config = dict(
    encoder_norm='layernorm',
    encoder_qk_norm=False,
    encoder_inner_norm=False,
    encoder_patch_size=[4, 4],
    encoder_widths=[96, 192, 384],
    decoder_head_dim=48,
    decoder_inner_norm=False,
    lr_schedule='cosine',
)
Rows from block 2 of the text decoder of a small audio captioner, named by matrix and row number. Rows with one number belong to one neuron. Each number is 128 + 24 x the weight over its row's rms, rounded and kept within 0 to 255. All counts start at 0. Numbers have three digits each.
After each neuron's rows are labels from the 100 texts, of 14976, where the neuron reaches its highest value: "fires on" is the input token at the peak. Only what is clearly more common there than usual is listed. The data: songs of 200 made-up bird species, synthesised, often over outdoor noise. In brackets: how many of the 100.
# fc1: MLP up (decoder.blocks.2.mlp.fc1.weight, 512x128), inputs 0-127
# fc2: MLP down (decoder.blocks.2.mlp.fc2.weight, 128x512, transposed), outputs 0-127

fc1.499:125117138134109110154075142121133152148115139120123139179131117112110131165116087153164107127191127121148115188088104095081106150167104129133104158106158134131137165130139114137088163129128104126164115126152107149130108142182130113139117120101115131163115147134110111123159168099100096119126104128148134077109094172152128164142148100124124116075113094137148163161146141126125130122120
fc2.499:169158103117121118139171151137127140135157087137113184112121151117122123155147119093100145145088121117091115105175135143156129088143119135131108131144115141147123139116150114100139120122188098087164178115161143157105146130161105132144142140184160107134109160133158125085132091139127136111103134141138133143131141106106119137106116113115136091113101127172130058097126129141106183123105
fires on: "over" (92)

fc1.10:136128158097119132095114123120144103116162122123171120141134173116123093108101066121144127078119135147114180076134134090105154125155094125114118123101150124090139128091122121134146086118144123159126116060101142135107167129100169138157124137120115144166130149103125165143120133065153144144141110104147121141091128101165156129127140183128143093128142150107142144106128144153117116159150
fc2.10:103104112149143116109146121079134129170126111126095133126115138129144133109105081109132109117198134123154125134116155150111088183169123084118104129142139080152135131139136084091133137127096118107117112112139165129094143143142169131145126136086144143136138109128167083165151118167085171166110112111130112118139070101143150130080142118113103097139104148089106114127154124133116130139140
fires on: "," (90); "downsweep" (9)

fc1.66:103124077131092118119067135113141146195139129097160130107074147139107122128144115076152128119135128119130102139102151154140106162112128126114173135150104106096134147152124130120106171096155095169127134116126138097084109134107150141118103116116196164123097086124080122130114151134111127133162082120123119129161156159128123103153177123141130151110117125096130131139108127150119143138155
fc2.66:148184136113116113113083112157141116132116098176126118165168185118115123152104145142102136119128072116110144093097113121169163098128139127121104136112147176128127095141173117124156090099148161119126115106126116151149105136113132109110163128085127094136076117099157091099139102161133166132176116150091145141185122114124144120114134112120118148109102152111146126108141162120124136134123
fires on: "over" (85)

fc1.153:109101111107106142126151140124119108102163174098144120153125118120135158111133108128115138103150140122151171132166113136115114105117062144135154167113130115089123128129133133166132122121150114102104040133127137126080166129160137127106178087142158166122111139104105132154079150100159150124135142142111119130090184129148164150091150139099141131117110134147118148077111130152139125115142
fc2.153:165137128127170163133140134131158175154093113119132136152114147155153143082151133135128124119159124145084124113154121123150132128114108171132141132109103113146081138110113088155128146158126113115105098155115194170149150113120184107098133142070152130101116158157129142112157131130144129135108126113181158130142086142113146135098126125120124068126164137072104102092113120151133115131115
fires on: "," (65); "<end>" (19)

fc1.227:109118122133176108155099125127123130142148103113203098121123137123143119101132180082138110109152136144130098094129121051146091150111128128109112132136163137125103135127129143131140131142160161181134135158144116136139152122123145105141156112080147119183150084161091094131128172155149082116120100128106119122125123108151147123088126162123152158130151111104130135143100105114100164127097
fc2.227:084148116122169150128120106116114150110131139136111114138160107156114161114144138080071115067124133083118099114161149095131162112106115081091160178080162110146145130136120150099135107122133108102120106130172136121155153142106127104098162136135133123158097172142101138141145093133133124111168135167123123141135110126118121111169110160162158089130114129118143145163127166110132158123151
fires on: "over" (48); "note" (24); "whistle" (8); "downsweep" (8)

fc1.293:140153125124099166117130104123109143131143098091112126158153144102095127088130143156173119140135152137138172112135147083135104136140084170141109083116135121168122119092131134127077144094141128130133161116126123110116126106138145117138103119120102155119093124110183138122102186119097154161135129134124178126158089133104173141149076162077082128126104107150142142133151092113121113130111
fc2.293:123134104135109120157153130100084132130144186143136135163104124117145109087162105144150115133116136138167156122159139134138125139139155099121091125157155157060077121077135133153121130126127146087127186142148123143134149101127082093128138117131104164166127182117114128109135133135174128126085163145137111105123116111141078135110138110107136100159106131156143091159105137152167124114128
fires on: "over" (85)

fc1.403:086181130086134137103096129117095167148109102134144168154147126086100126096156127128136109129135115156083181106108139153115133136125149153119170058077128119116147132143124132109130131131153118153094132115102117130098137111163088137124111144163146136103112075138167185112156126166150092127140141128130158116110152134148110131153098182120140145119117130104118114138117099129091125134115
fc2.403:103157163100147137126129120146117047114137175113191118105074090125145131150163148119155108089114111174123120147136137153142121135172100130144175121090113113142125153141100148129136159131064142115117118143096097152109104092138142129122146123087132115112103098138153131120134157104127126118152169148107118156150130129097114089136133116137134131130131113175153138129123151162086095121137
fires on: "over" (52); "downsweep" (17); "note" (8)

fc1.422:136121138145184069144130138108114168143105155143141096134141134154170119118135139112111135132123106166116154122129136152113096133072152111178128107134108105123089140145176144152115152125105161108109109098137092177090149149156113103148169145128165130133079145106153131173133087129105148106115096122152127107123112114105112139119136176178139147135079137163117143130111127121141115099139
fc2.422:121146157140087180130143103143123086188125126114170125161121124133120087121101155114103110129124167113130104129164121134122150127170137142133139148122131124115147127136132147115165115137175124074142117086097152118108125145130139132127100117093089104126151098112110125106127150118096109127126099139110116182180162133136111103110135167176143100078139088175147124148095078141114116120117
fires on: "," (44); "<end>" (33); "thin" (8)

fc1.266:132157178110152135155114104173106127133121154137115145095125126108091141119095148138140144115123153112103167136085168111137130142126127145162094085111152097108132130113090125107088137116146119127151146103120095145122132160112149086155166082106088121188116086143134145142088177141121132144116106120139148093131134132119147093160135117157123132095149073143131189132115141157133138157119
fc2.266:140088104148153149126149176102112176144113094093157120142160144143157103158156121088100120137101118123132124113144159172147131137145145108121152174155125103129119136162153124169104165153098143120135126157098153130141120095134111157115115171121148095092141135144145124127123088177153163146131144135138127149117135121121106158142095125133123171146059148130106130127118164100158099076144
fires on: "over" (100)

fc1.389:117126146115123099125175138163101152099083120105175100135149147101087127158138104164093126125105139130162114112082143128101149120143146104116137115056122112144104181127128104130131165163149139122152084176090110133155115153169143131162106137160105133098098136118107125151118157131155161111150119127133115095120131161176148138130163099133149118130156145149128145152149120104138139153093
fc2.389:137150112091120094105135147132154073139147145120125073120133118133129107133148107167134100116115168116114120147094163148115116112127145132092144128120161155160123123135143139123091118122109147121172148112109109146183115151091122125138086142140119117152150132136130148115104123116086084139102106105167144128163111110106120137107164172153115136091171160087099130117154134172127163155057
fires on: "over" (54); "thin" (11); "whistle" (11)